A small self-supervised image encoder, trained from scratch: batches of 128, 145000 training examples.
Rows from block 5, named by matrix and row number. Rows with one number belong to one channel. Each number is 128 + 32 x the weight over its row's rms, rounded and kept within 0 to 255. All counts start at 0. Numbers have three digits each. After the name is the row's rms in percent of the matrix's.
# convs0: first 3x3 conv (model.blocks.5.convs.0.weight, 192x192x3x3), inputs 155-159, a 3x3 kernel for each
# convs1: second 3x3 conv (model.blocks.5.convs.1.weight, 192x192x3x3, transposed), outputs 155-159, a 3x3 kernel for each
convs0.27 101:139154130110084141108162125124094155118114099167229096122112122107121131130145112119104172126094139147148130124082171112111065174222148
convs1.27 107:131139112092131160157154138136152146166154147173142224120089167117126149167161081135102104137173114093120151114115185165115068132183122
convs0.28 098:115092092134207067138117125138125095155157087099111190152107188101113130110117119184105185147103103073151099133091136116149086137127140
convs1.28 098:133123118119130130136171133108138144096130125155111146119104126154112158094113111111126144149098115110158087140153116118132049135133154
convs0.29 091:085168158127135124117106126088141113159157163093139105133054062106129087088160154132188072161123124149136142149098127175089169106123135
convs1.29 096:087142185124146106173125109132121110168151149153117154140138103126109156058166119116124108107084142077138123141145164160123149129136122
convs0.30 098:109137135169172107113125113089155141106113143147102172121151122145081116132140136145129150095124149143155164122129137135091117134135130
convs1.30 099:149083140089146121157116166082100175174103130114111145134117118103035088103143191127127151114114103060130108157168173163108083099136116
convs0.31 093:105084109084160133129135124086130109115174135105150148096150101142084132103119081135120104208101115201143161132140161159130103083100135
convs1.31 103:139152101154098142176120133125126185135110109116142101147116120142134156139132146112130142137110130124107143153147160092131081129087098
convs0.32 105:148103187077146144107120112175068129096084134149144152149082134107161112148136146109183132096146201129075085167166063084093150165105120
convs1.32 098:105120110128081123129083188148125173136138218135151124119116189143121140128133085164115108139130067100106114159132146080176158161189126
convs0.33 097:131116118153102134121215127101099132159113148110163133155112119114176057092093131158133173178105126116137100135125126137148107123123130
convs1.33 096:132123203111070047062087115100075176147104175133151105092114102128130153088175100107145109144154149120171157132157140183156120135084091
convs0.34 094:158131137104098127101130121094134098174153121129160101088135135150154116209205148149113173111100096128072109135157142121125154109141089
convs1.34 096:093155174162181146115100160138121121071111118133146145115107132117135157120163144140084144127196108084124163121122092142144135201112150
convs0.35 099:198157129136093131073126127123136090091122060154127135068132138128120105171161089132093173138146105109056105114120115067131119196175101
convs1.35 100:142142127083099134078172101174115132124153137107192158150142118143184139097106167100143148111142104111113140138094209127121158127147083
convs0.36 097:124123161107110155154141143094151139072085148142148151116131111035097125126126114131115076129183176098107100132165134131101092067140168
convs1.36 098:230143150114125089120187083165116148122104113096126106122153044112155169128124118139146077178152157081105111123137141199198154141133145
convs0.37 096:129114157125128094147120108095121136127143104118077068145102093131177148132090100108106159092123130085181148097196119149130145151122077
convs1.37 099:111046150120158136173169141146162194139144096114107119087064129147122081084142148154192136129140132067055158153073177126106107129158162
convs0.38 096:166103156129120120102102148135080120097106144131123171083166115043005031145182173151115124130139146090145113128124152113081131131112128
convs1.38 102:172179087148140183129094113158122083108130179161134168143123133050099119211080129116124100158119151141137112171138169101106162141176169
convs0.39 097:191152157097112102132129085180119119190145081095149136104138103128182172135087140120121132141123121134130117204128098165157164108110105
convs1.39 100:118098177142097130150232188111111084149089106124123120138121134186140133101176112137179130129129081153122186138070184115173110175085120
convs0.40 105:124089168090118154147147153159152114170149124156054059146144084146182096169116121112098161139140159063124183125142113171121093158146178
convs1.40 101:119109147091169140137208142146160174133152151134153121084155148108085138134147127166148160100150138102105109166142107111063065107179162
convs0.41 091:113152115118125153171088052125086159118173104107070118143175093170120099128137098102118126143128091156129101103120113127244066135097112
convs1.41 099:100194127093067136087125111124131141134134175173163116181116132129088174167111123139086167118169181113079103125111126175099144137187122
convs0.42 088:111151116107142142116159097134186100156191112109140160135141157179099091099124162158112157075152091095102162081135045115175069133057126
convs1.42 100:122122106065142143146163153116129124120078104140162129072137134132118076122125125112130177152131109098146169145191107126095095109129172
convs0.43 108:091122155131168176114169092104170127102107138151145140129092095114143088126096139168117188109120130118111098088163138132077104141113151
convs1.43 101:127154145140114121128059104125113073109080139122087147175132089128121125119152142115155099139169133079135084121109183129156131145114164
convs0.44 106:119156112108146154154069141136117117132151123101109135131127093182080153191090149145099157078164132070127130123088157154172135133149113
convs1.44 105:049142120107068102131094055116096094143119147121110165114159127132140087115099137163160170141102155129092154135090179143139153139182135
convs0.45 096:136154124189154117127148077142125183155138166076033092157092078085188168098153170088085145149090140142180122142114152105146126115095102
convs1.45 099:099167151108169148176135119119131162200171137106104133146140111096128129140119151159223110169113118084099088163134171081141091130114140
convs0.46 102:126180098191096120137115112121072098096169161119173111093154117086120136143187123154185171146061067099162118145088107088133141056181184
convs1.46 110:121121157186152117147065173121115095132113119129102146111117105147135096136156139162138120165162118130085189043092178127150125188181114
convs0.47 102:083163144122150106207074102168129081157182137007076164126095103177125146133124183150113121050097129147138143127158081116196153069128158
convs1.47 097:145126117134173157138145101130103105082077143110094080130138134127116106082127174110140131128072061183139131110154152102092132122099158
convs0.48 108:126095099152168097110132122120093125164118102148141134146177148074149132149111125086176133125101096138120120138100114168072124127161109
convs1.48 097:100181128134135153195118182108147182120071132129052166113171130145102089072141098135136095095141172157130103183114191131126158100097131
convs0.49 096:118119133159113095096152146152145128146104138174123101140169166187175140128124131096110087119136123072096102127171125108150099155100135
convs1.49 094:119100163109101105108121108129154170111058119139114109118131092158137155122146112103113132150157146104178116139130135198168157146111151
convs0.50 092:140093113070179130122136126138141103167106151110186161141158132173102125149126158161105142123142167086083131139177133160089081141134133
convs1.50 097:122154158166179127128098139173104127114121157129072063091137150126148141115155085145149080160154123104185206133171164119166138201097195
convs0.51 091:098146083145136120079120119115140097163155088072150131108144080149118124111187114189090127086098147098090117107133115146105101145116110
convs1.51 098:092108145141123127177138134159140139114094168116108128154119159108152112147097108152101155110181116147139110126078142145081134161074129
convs0.52 094:120145120146126180117079122146118151169139063172093061147054133088165083194118085168147108139111159141123136132092138178091069155173142
convs1.52 097:208165142095159123122091069085113132090121118121140175134132074053042149063111137156122118069169160124127127108078160161091129111140182
convs0.53 099:147128101145077107177121157086137083098124161166146157073136075107121127106143133197133184083144118135138087144083120117151080158189151
convs1.53 097:135174070198155103132061155157146134110131108165124157106178103160134110151092167107134124200107161196145141125098120153092192155142096
convs0.54 088:123107169131147122180124110095160141136142135186111149139120134041132127123078102070070172188108135113142173174187097180148113163111140
convs1.54 101:105156114126113052082056162116059180138059203109141109152136083097112202112138109115148128096154160136073118127147152147125147105119063
convs0.55 106:085078160130118077170095158137113167141145081107072145113138157110089082167182094140188104123119112116082118096149182149125061136129135
convs1.55 099:130104126100132102066103075126132129142166088112104180184115108093133165102144102080184074159168199099136139149177154123136169104118164
convs0.56 103:107147092120055165132153134124099146108084168111195087114095189172142149122160101103116146117134083095095116124114149159166054134135133
convs1.56 097:187159158088150095111113167168083157139094182127099098124119048112154166086187167169125146124181126135088141120140086113146114140094111
convs0.57 094:144076133170107164078211124094235167149125147104101092093110102102132119065108085112124148123088148191133143106192128109140163173085157
convs1.57 103:170112105133112112187111132128050187156143141070113135113114137075149110122187120115150139129118120205120136156169130075067136124092137
convs0.58 099:119122120119182176143097074105109137119109154112122130136100064097057084095170144131159156115148101132114102088104096105198115134106123
convs1.58 100:152136146164147102127120146106119162052048161130144142090134132112141110157095113125108143163146123114169188108146168152116126162160189
convs0.59 107:164171111159123086152101159121162124126126130069115158111110078097133123138089138068141146074076116130228084147122126135131158138066167
convs1.59 100:124124087168177148173098145126109122149186143086086108092133166123086086136101167077162139065074082148113114160131140111092137165107144
convs0.60 107:182097132126121161107110115187107147128066144078167144083117135148197062126172117087146123107119164133116094157165077171077142094114184
convs1.60 097:165095087136077135150186178105138157078107151145131151187107099204157146121165151142124153133144147111074116113107117142173116160080082
convs0.61 097:136130156122152152077159112157144114149078184118151097123157056144074154146128152115113129116086180126178109157142100113100147134134120
convs1.61 100:114124130149149148136150199089098126173111186137137120147158130104106102096119079142161149062098116099122085171167164154103077156091103
convs0.62 090:099131104112135123100065152100155135144140166130089147145128135089084126145124123129103172189113149129147127146072151147136142125155147
convs1.62 099:132170110127138109137160145160130164152091094156109137140117119109141130132095164143125142130167136134082072152108163126126131105132131
convs0.63 132:135160097083191168113139130167055129136178131122099157115182110131098136116090134131108123111138159124144148143095147129107100134148119
convs1.63 106:137128120098133122134112130133160138102139115123096170123185135176168131122156149106123137125136177112090121145084154115124145111204117
convs0.64 085:182182104165116111089122119155160141127125158173105114120077091088078106075073071124108130159122121112217104169106138113181139154113133
convs1.64 103:156116103127099089098145128106078124107126103126146060080125139082125097170138142149074121127119129088138113128150120194092168134117174
convs0.65 112:134127095120119098144086179104115167147169126127109112106172117148080155162157104130126094116139104108113127046147148185098154133097105
convs1.65 099:154115117159121158147137136124162158131093145162106136129120071122169143156095173141079202125151135154142116175168203149119096098090076
convs0.66 096:172125119093054164165112155142084069158156107119149107097100144137117076165179081178135138088167098131084140119105122120134031164192149
convs1.66 095:198120137074170183134106091135117160118113116118140099147095124083155137069128180139104141144122141165149126109075117145193168080139153
convs0.67 090:121083116178152104120139095160059133137099206161082137190164149115129146170124109080110151181074115125142124143082163149144182213160080
convs1.67 104:123099117090151159142139098130104207166118143133117115127180135130115131158127115119186195092068145134145000139146168096092121105136116
convs0.68 098:129119143116122175156140103115142174150148161127120113110150158095102065103102125100154081166126128133142120115103108130089109129166224
convs1.68 098:146130105097081103130147097161132168147107104109104177115165121108128092125136149116144137106134126051127126114142192187155175159160167
convs0.69 095:156144104118121091137112154050161131184127110109102223089147148166108157155132167175125172124088111095102127083140088112203131088131175
convs1.69 103:106143089178168145129047150111089195122065103159125189102129139124162113138142112100146085131168141101138144100100142154127129152159069
convs0.70 120:148129125107155112153120144167074187096091178127133113135110127111081155137149114140155097097153126177133110142090185117108136108105118
convs1.70 106:164132086097138123096185131157139170137069137129185200127075097128125119138118144130128120188134118075121077140157091144109131089114187
convs0.71 098:126113111099138150106084134146128115115153211081059135146136152138136085064147133122094094146132101138166124122129102139161160123128184
convs1.71 101:180142156105168118174133173154161177132150166109112181187116094142070128102113102134152129068049111081061148153114196147106115112119164
convs0.72 097:128109127111100151145086093124170135110192148140144134121156162106063111159149156118088097100187130120151105109169117145124098100118118
convs1.72 103:119169103092118143186091146109114173152084158152099149121124123135107102054132178147113142100134185081135105159209190156103101132109105
convs0.73 102:133124157097138146092139122156141115128096162119151080137139062154060100104154153128090142061098083142127142123149150102139136139112105
convs1.73 101:117101135131129085088074122124075173056052184136111109077143156128138100113101165129097143148122131186100172132130149062142111192190117
convs0.74 123:113084151157202106124148110161145139149086094110141153141141103132136123111145149111090108135099076059208150171141133126123060085129136
convs1.74 102:060103116131129117186177163143079183112113131188130164127097126156095074107096143136137123127137123077091121192151163141084118108168130
convs0.75 101:098137157186130142146076122132055133130162134132073141157087131098131140138142150150126057120104094161167084115114116111172147167066174
convs1.75 100:106106170125161132132104149163128221064111124101079180187144091143172131159156180174182147109139157123139092171176161101059117130138135
convs0.76 102:171122134091124163133103202089159163136154055142142183066119144083135156071027063120096138169133117100125102104125129132190073128129142
convs1.76 101:145170110059138130083095102160123147086108115093130151108085163126146091137159070092146139070118192128071094136138188176173114092132097
convs0.77 098:150100130123097162131143149109132164108124192144095105064144188037128147105141090081139094163147193126097140139136095115183112168149138
convs1.77 099:102160144119112130142153107214115172131132139159084109151104134119148161148126149158146083096114144063085110125167141118134135169088128
convs0.78 100:064086103198176095165139109169137105092098125121162136157114139134067116127136154092096117182139183129060120142195110099084149103115169
convs1.78 100:178083122146124085121156108133154133103116149129068149110106101128093166132184108154076096150167185114111149134173146207186111176105163
convs0.79 085:148092128112174113176209083135115125159120139136075164055140079124109180088040098113128121129085145101078152095078127138104172118114080
convs1.79 095:077126161183139126095165104106080142147097151164121182163081106104094117139137131111074141149176095141198123124129115084127097125109130
convs0.80 091:109133118113123096123111098109185138121121123114082116120137121113105138098102174104107106096125165228179055129186084122136153095113108
convs1.80 103:117157072133110144135095118115096163134097132154132138175139142121069141165083103114150165140119155145100065141135147144137117058075068
convs0.81 102:118123112142174099103167148091167084101117120120136116122219121139102145117115097152140134091138108174072086099128154082160086197140122
convs1.81 102:158138179149120153136124128159167141147140120153093131181134146173138139110046107179108130127129144177152055111132112142094141112122104
convs0.82 106:140120050096118119139108141115065079123141152155156123121146155134166128144090141144150158104107113149170121125103090169091134124165123
convs1.82 100:114122073149084104135089115123137131097108150141091176138105111121171153067168155129142160127175088130103127144138129169142118162142119
convs0.83 120:132159112143080135122160107117153105159130048109085184162105101116186092149110120157098094078196109143094139112127143135121097151069157
convs1.83 103:132107134142166119175176148115150136094166164152159093128118182134148090152120140123209144147114107119117094169111174136075090136151164
convs0.84 111:069102139176122149115101110145094156124126103122098143144179099134141143137177101072147110147174153130087107192110138090105085112103173
convs1.84 096:147174099126107112181165150148114112083110182178125147171119077089113144191120208175146116139078173089085131158145118111139136153143124
convs0.85 101:140141132130135162140186037166094137096162111125104122098114078153139110160088167122129195073093128059151149180107088089152134112105192
convs1.85 101:130082108153170092110133139163123125098076151154115136085085163096107150204112103165074108157162125075226125122161151167120121157175139
convs0.86 113:092121127133145115138162134088172074141059107129199132134174101095175117114068135130133120129096145118122158111227107146053149143191120
convs1.86 099:089194136139048070113120123092140142116066122152076126147102183179187128063169174143091168159178112133120115171051200137201135115101159
convs0.87 096:104157152095193095097107115099143113131131196141157112139118173128067105104125069111164115140099110068103120113163081139195149095153164
convs1.87 103:186133110158137112118161154111115137158107131156149095140208088094070129168105144138147153104158116128131125102196105196087119119191078
convs0.88 101:109142104135131140135150133117125139196131113160110091100118116115155099112091174140128157125112052120073171113107162133197136150066106
convs1.88 100:091132162122148123106137139137127193142131065183114116114140120125092069135127176117167123187082119149145102164157206144128061139120149
convs0.89 118:136171141109142133126125128153120114147128140084151182103138136133074146127152131154094191097152042143171119151090115133121121095113127
convs1.89 097:143170149125165150101110189131152151105059123128127155202122155112122118142097109138107151091113158087088146152156135159142118125103136
convs0.90 095:131109135161070087110157130172132137106070188099131141157105103102141146099131142096091133215141079232094070170094152110083226099117165
convs1.90 098:116151114166144160187154118187124151110111165144103089137119153164095176122121089086175101111058163137130062142114130095130119162099109
convs0.91 095:123128145169151193180137098142137192143114096173141114108092151113042168136131068138079165157198045132137202139143164095125113124115106
convs1.91 099:110114184118163127127135150107148152095092115151130157139096171097105087044116104116095107151144104111138161184140121034176113134139162
convs0.92 097:162143147129126125109153103109134107118121125141099119102082159083094093136115130118114138078238126174076097133116150141124126132121172
convs1.92 101:159164132124103142182172126180065172098045122109170077122133094077174098189094092124147100157179144045110086107086123096103136161117162
convs0.93 096:118180127109162097183062133130124140093113117149121106111075124112066117129196096128115091155178129136160124106187104109103100129100139
convs1.93 099:139079156191159102142210119137108174105113122159069125163102080113121149044146187150122131073098147106121101186182189127168163143086121
convs0.94 097:164087156139158122113215061103085164096043134144142147087086171085112086110142130178149114114081141157129175100133130110059163090134130
convs1.94 100:073156176102152141132155183130118172163125145122099186146039150089137130160147104118113076105169125126125121151154139132124140115105151
convs0.95 091:123114076092144180108094207141122091116135122137118124191129140138119057161077000173169119135120081136112110156169107102086084144107125
convs1.95 098:207124134078149151140126055206122159076121091082166067100176152132061162115081086106123156132119156139108048135157153112106107136109166
convs0.96 087:097132139133090157128133074183153143142149141091101098201121098114137102109160112069098123123167133153142162161170198095123114130112100
convs1.96 102:139095105146143148197165138134128156148140165132127113167131136114186108122146104161135110099094138084093056139152161056137161113045121
convs0.97 091:158110110187090090158166076120127160064025209122102143137127136109177160097109158155058081117148130129128100114121136126104169143179143
convs1.97 100:088107118116156114143120206158102175141059222138155199103129064159155148158169140124136155116173108143041114063121107097159123139070103
convs0.98 095:139064154108160188086119102161131108158115070118171107119149129157166119184133102125110113097144141140172070140156120196122079135165090
convs1.98 099:132096103097174149103215095149121128140105068104132101105148106138103100112101181125097164091155082151137137129148097112084100118163208
convs0.99 103:182169071125047179118149149120106089148133065210173083117047120091196097102158083112119169124141141139127100104134146171080121255153120
convs1.99 109:121160227106132073119133102116131102169129096093160125121074114157093181093214152110149130090125143155119092136038066111159174171108144
convs0.100 092:095114117100162141129172128096195119119076087114167147116135138164131119126124082122146181114088107125086055100145126140153119120122136
convs1.100 100:127104071118092166133186097129127180113095143135109125190075116114158080139127120087127115184155093191147140145139141096118103149102172
convs0.101 096:131158138154077139136147087088080116093195097125135128086087113078126118157115072086146123127108137134089100081122126151165130140150137
convs1.101 096:169148116112093183147124126118105103136102146131160162118141096094148152138157115141124165141114156156136122115124213156092124149179110
convs0.102 094:122134129135110106114145171150195117077127109089162134145164097121107109085150075091137160111073102127084165134199140129147112141170128
convs1.102 102:161114156207227195125185105170100158103112158145160150156121121123161128125114119125102147143141116135117160107149088133058137099160118
convs0.103 091:135151169145147132089064164108103147105146164111125182108067143145097119127120121147119161117114113148145081148139169082194160124122153
convs1.103 096:162140126131159138102156190132110118137074093091168166099153113114140109117099155107082158125140076176063149100137122062121157183144139
convs0.104 110:131147136173110098107193107136132140088197111122097114132221106161176099125102121180104114091145121085189077203081177098131095158145089
convs1.104 099:103120169148134143205104156176123119187118152105135096118105125196111163192141217153100182146150152142121091112146148171091078171134127
convs0.105 097:146109156129126157122093121115126140150135139091113117088128093137150102119100080117149159110132133194151115146097129164146119122152174
convs1.105 100:123146197125114151162152140116143123150078167148148156135106135071104146099136128058143142119141077114125139143093162076139155168168146
convs0.106 094:143089126194059142118153124164091144149115165101139183131163111109151124175106113125133147129094087120105084163094131133151114116147109
convs1.106 097:103119154127170095119124095121114095120100127140118115122129111162098117117110130088162048149135153140140194151135174094104113103123169
convs0.107 090:172113122128173108092074139077158172151105094154065130111148136115085140171205110126168121088112100167162076079116139138101077126116135
convs1.107 096:130087108128123096102115118098125176148115107110132133119133079135160158129133116154218059080125168097154147117130116142113097128081174
convs0.108 093:140112108134101125130099131082111071126111127121158170110178129066154151139210132128130185085085138098104145123126081115150062141175142
convs1.108 100:132111125150187115137115120170171191096122096156160129090138144108143133134101113169102125183185093137068129132106165139186095136142164
convs0.109 108:107123122157166128118172108172150120137086149114083098119108125174125165148080117110127135197146105086179105159143147122085181111096123
convs1.109 105:138167159060119207135111150184079154111165219082153170141155156095096099085111111090114120128135087146077108160118106112113197105105133
convs0.110 104:127122122118167100168075183122178148124116147106151114126129124084087129114196114138088112136056103148150149148133155133131165105106092
convs1.110 095:095115123127173153144106092140099176158115139138109124155142134138171171118108168133186136101085116114099165161125151119082165112147116
convs0.111 090:110148098138104117150154107116093112097144175077125118099121113108109129103133123146133096142124123146126123115113108075217131110156147
convs1.111 101:139105099168100146172167166129130153134111173152140127177123033132147159140137106149138149162171074096116144113089134060054132099114099
convs0.112 099:106169136132147128107101136099156120156148073175169069160147076136112159165081104097133154156095173049115103092121100114162117153175054
convs1.112 101:138242167120099167082084108112134100097142099103166123144128070112119136134133186127078124150136167128099135096143163124156125110096133
convs0.113 100:135115149114233107123109101091117143171199105051084135116129139087063150139146121150140118074109130126168103155099156225196029085130098
convs1.113 106:134122145104206183152100064198126125110087068095089148118121096089170196117129079157131127148152163115132144127064154115072143122218207
convs0.114 097:173105135109128132128101109089188069152167161090125132120162145109184153183157141114123097074081106148107069135156081138207070139131121
convs1.114 103:128114122182184176126159036110143094136072114099075120143061079142122136043149079141165107133120162173151128098073146107045135144167206
convs0.115 096:178114106099148139149132147102141103138129082100168113116141120122103118130174121150176111090119069193125112127111121133184081086210125
convs1.115 117:132173105151172123125072163121120106129070138116126144146066100103140100113151102141117110135117136116141151071051169101119178179186154
convs0.116 091:152095153109115101123157085150128139125132107124126111105130134107155205147119095071148154151084131097108166181134100096161103165118148
convs1.116 098:124191121102148112138064106123149154090124132117130136097123171116127129164117125173105134166140145156121138126149115154133129088179155
convs0.117 092:099191170149186145106091100163095109120144138099154147141076139060076154117148146107133117053068100177083145162102092169144147101180142
convs1.117 101:123079085174146120145163120088154128134138148137136118140145140051113106106132098066143149106108142139102120152185175136072147155158096
convs0.118 100:133149084088169187131116094114147144110122104152076167137081146125118094164105150166161131077136135106124123148128120170136135130120119
convs1.118 100:121128083146158194143130169119108142150105138152126158098165118114118134145121111131095117153113140109114182106196203110108084199172101
convs0.119 084:099105126134103155133180103110178133109097095096128119102145100102089070093129094138101110107076119136121150125167119146182126079123130
convs1.119 106:121093151148139104147138159132127139118077150148153069121077114084194071140089083146113106151147137141091116170186125118094164122120086
convs0.120 093:101063131096146164077141188105112122160131146174120120162144175192099112132080124109121125161134150131130120113116158165109160096185083
convs1.120 096:176107163120172085092139097144134143105074110126139112088117119155134107109119132097113110170132108159095137109066119140135177178102153
convs0.121 092:101125114127145087154100133155160137141162090104091137167086068132062100166097107105111158109117134108139005130161158143107165147064119
convs1.121 098:137120149192155096172119172133144167124107152160154121181134087128120101102089130074094131185163152096160117142202118117041128181115167
convs0.122 100:114104176142109138204103138138094173064170144126122141137107163067131116130143149112127140153130103050118120202179121112152104120110089
convs1.122 098:149120159118139090139145134133129191114075140178136108109100114079146127182117140105111120177144135081121155122135159139175134147093075
convs0.123 104:111122159201132104119115156137097130126121136103138098135124143053169118144037129091126107112151255130116095110128095130125106120150105
convs1.123 100:143144147111107159172127087077185114115136187136089160114140130140122094111122107101174126157106148105086112117136146126117132149067114
convs0.124 101:167149110101124104134079149106151188106126137145146102134097097150179115078137119182140108121126134077065126088137162115102154155216045
convs1.124 103:130170196133105118108091087124082115094064147133135123090082076150111133151186153111167151179102137126150060118097137168159210129166119
convs0.125 100:081113210157106120141109105112158074134164155112104194168095102122094107150170143117164134044103162095129140186138110123167165078139086
convs1.125 100:110114131135110142129101084127150121135086138128138154109088095144128111122128082103127114174174135158127220154124127102080142150151160
convs0.126 097:160149125171092112075130166083144181168118086137129108172129156087095109192095102151140091086172138140112194152173079120070173169099101
convs1.126 097:156135170103107073139168157109090132123113122145112146121155069106090097118142089146095098113184162096098127070148165152125118154164182
convs0.127 101:113117169122139116103168087115134132116168089124154072113129099118153082078118162130174129150098101167054151085137115172117136114139104
convs1.127 101:135065116088118156133126164091080164158163101106159087155108146104132127169189125111126137134108083125161138102184155218142087144074135
convs0.128 092:110123115152139097106079198084141144110129162140131085104097108105168178114132107106153124104163126121168135085115181144144119114078125
convs1.128 095:129084098116157135165172138135095126147154121158131173124141137093139107187150115102148132126108186122087126088075167114080158114059153
convs0.129 105:112116114158134130119132069139172126098153158122079098103126139085052106108230198093148145072167142204101127139168095089142142143083140
convs1.129 100:167053111132113054090064079136086189110118185143112091110096158112192149114122149078159123111138120147141181129107141092140169153133128
convs0.130 097:096136135181148078152051128117089091152145156046135175104116158081134126121177122146210113091110104125141039125062132121092130079099188
convs1.130 098:178169084180137108126126164164123128119110087117091133157123123170084121064152114135143123145155119133100125130137110158130085163112203
convs0.131 104:109139118167138109105153104050131159126159189122064173132104132126136117082142177100147188120125068165084159102118079105114203149091157
convs1.131 103:082092166181106103150084059125107183096070161144090147124124168116150109118092104133108142172108133174197118085142166090142136166130132
convs0.132 109:141150107173153121107129084183117140115160149121091126121114152122069136144087093101104160109129084150139088117084145117149126137139126
convs1.132 099:153164068095104123088092170150117160132119118140083211166163136065121102124117098117120078170120188129153103086094160182126046075124126
convs0.133 093:077141155207145112141145084156102056104114110104156112154106089097087093092090086123080119161189105132171118097105113103131098134154138
convs1.133 104:136151133114108138132127132132148161096135163193090147146144118142049115135102083173094151133132095116085094141114115105169088133133141
convs0.134 093:131148126128166192114102107119160161157113130122125057133124107100115068090137130146111118098113132117126144098140119132104154105145126
convs1.134 109:125128144119120058154165145086196139135103176151080150140132179164189093112057125155199147121106125108047130160146113121097099128124135
convs0.135 097:149191125133171100136148136147094148119094126139125134103121068068144141114135115130128130144124157145149125143078101149152133110137115
convs1.135 099:110140113107110113118110163119178122173102141093126148152121197114074166146123081139175173094107133110094106190100123098108142094131106
convs0.136 092:136171160069116088154141158121150157121152161122049103140088073122234171106063076160137143132095090089135101123170139134108136116123136
convs1.136 096:161107147125135111188158051139158135091088087118078157107099125150094137037225138136164154072071148156145131156139115103116150123120164
convs0.137 096:092134115106151153174205071118178068156101072132199156092158105078090086160168177156084190124186173137099130127107086128098128152147177
convs1.137 097:189178098139107142154089110163167169106110136166171073129048137084141121131195106152130099181162147109126088149141190146193152141107103
convs0.138 101:146170114088159072162091109109106109111164170100124146099097107154066141157162116142139183062141088117165088149090167066106068091133148
convs1.138 105:104136061159159116144036136110101115109094097154091118070100139168143091150098170121108130147118125118133159106118161102089151141200144
convs0.139 093:121134089102139108169108154092235112113131090116116118101102115147127113080115130185141176040093161097081063121163084138120064150178123
convs1.139 096:164173146130142136131148118133175095153136142077145125110144175146098088152155115180118129115168155156157174117133127074099183143194089
convs0.140 094:114121176106089102120197136141113173129063078104156138143063085131126103135082122086105107127175156128134129137121149170091123123147113
convs1.140 099:120163143164084141088160137133114097109109152147118139215094123113138146117160106103128112153139125138156145127152173118197186107139122
convs0.141 099:157118128161122106114074170094120118161141129110092165128097115133047163088111108131120121147116137168123136106110125166193086144089140
convs1.141 101:140123154100088133113136077110078155151114077110134136074125105150204102248134170137132128165162158159108137088135152112143089101089119
convs0.142 089:149160113126144098077081103168157091118052113114077099101132138179140171066203105140107156125154084144135101090108097101078105107151090
convs1.142 099:141093113163105102137141104149124158081121130127163119191130146051195114125081081133136170118150071141102124113167082118065144102090141
convs0.143 089:089129094105161087111145133134206112092107073163123107082113158159191121128125135168125105061052197130123097093153130154143098117150129
convs1.143 095:120178142126143106120070132173098129087140102139106123162113091203122085024174186160162083148139103141131169144118114134113139131040202
convs0.144 098:109141139141103132163115084056144123116180161096117070162134088092130161100130137163111140129130094035166167089130134170116057112199096
convs1.144 093:122167150139159148183129158173121136127079107136114160088131124106139103182177135134185119097113194058074105124122160126083132132154165
convs0.145 102:139129098114108098155137123139110169102082114140156103099064165114135166139148085113087083144162161126087148152161176191103062167117117
convs1.145 100:154102161129140155071104120149103185155097112090117161104122093102123168069187103160131065146127162156118132124144125124122145118205130
convs0.146 103:146123174165106096097165115145117128139182104123054113169124060163148180121123041129168245145081031109148189112148088102114129102117118
convs1.146 098:098124177139104079172116055154176151106137092115099157158095150112140152072182169137156142094094140129135122168123055130099150129160184
convs0.147 094:197114102109157145134111113117117135102136123145104153109087130120076062083160131078106098111099097147148158129122179099152114095078151
convs1.147 102:178154146177131154157114148144153165103102119194134089157082101111063105150150087124154136118091124084144067167182166189087141136135157
convs0.148 098:101162122105178137173146109173124104097152124112140155139106114136138140084094172132097089180163162129115118099122163118167088159115110
convs1.148 098:105154130135115123178178158147149121129100116108092126175120077078106153195100161109181102127098116118084125145177198129048119156144102
convs0.149 093:098148183137086127172130206138133149049098146094083191122076109161126117092073116130107122161128127159151108110096117152130183095079197
convs1.149 096:204134132108117139096163088099152156177090128141122178122128067110124118119114144086121118167158170133137073119092128143211158096134166
convs0.150 108:147142089146055198145150098144150126194048181072143119145108130103154020114152149067134142164123081176084154109142118138006255144139101
convs1.150 098:121082144163166126108068103147110159086091158149155064122166139183088151101171125130138147139155121157155136102169173111099134164078147
convs0.151 101:132136135120118112148088146128098129140175104152108104098142144167105183116124122139139101106147098144139088116144114151146071129138097
convs1.151 106:094159075052075157071099110134158135127133049159105128115102163157151131108097206096109140154119166157113135126121129126087093124105139
convs0.152 100:098122162148207069112111146091151094155191136066111125102118092071093123102224111167126104128104114102180124088134093155165108130157091
convs1.152 101:136128185130211200124147098116152134152085133129111130163110158121045091137156118151158143128111124144091113150134114103107119097146198
convs0.153 098:106155103135141152119134136136122133119070111102139173157114094074105096188122113126121106194104120135147116110175175116106098098112097
convs1.153 098:155113092103132150118140113190138205126137162155107140157123130075064170120151067120187106152109190137114034120111168152114111079142168
convs0.154 092:124100128134159139118154080091109118054179135152114090154126124137077075085089144100093110106127174181166139117145182096154116120153134
convs1.154 097:126140114174140060172114126149163148085081127150124129148094099133091145130126094124134137132124153118099103130180143158118127082122138
convs0.155 105:169121128089136112141109100134150089174114061152200093122126129142154141109158135118141118121129154123112109150139120130158089145174075
convs1.155 101:103152146137155137117163102126145136112135174127161101098118209189117122077140085142192151155103120120103111194147083113156117133126138
convs0.156 112:121161135090132149141092114155167124130136175071086123136123100121126071168133130107123127073137150124099140158126085143120141065121137
convs1.156 102:102107138131127168148161178116116150117139154124143139122127125171083124092142129159185122149127109132149134173146178114119099120103158
convs0.157 100:101122141189141108111128156149105157045047147193213199118107142139126149122135143150107098134128169088107129116106116078069100137186183
convs1.157 104:162184076115067143112140155110076154209095138149174205130138180092098140163144152159111115086163144169127130115157157180123131157128087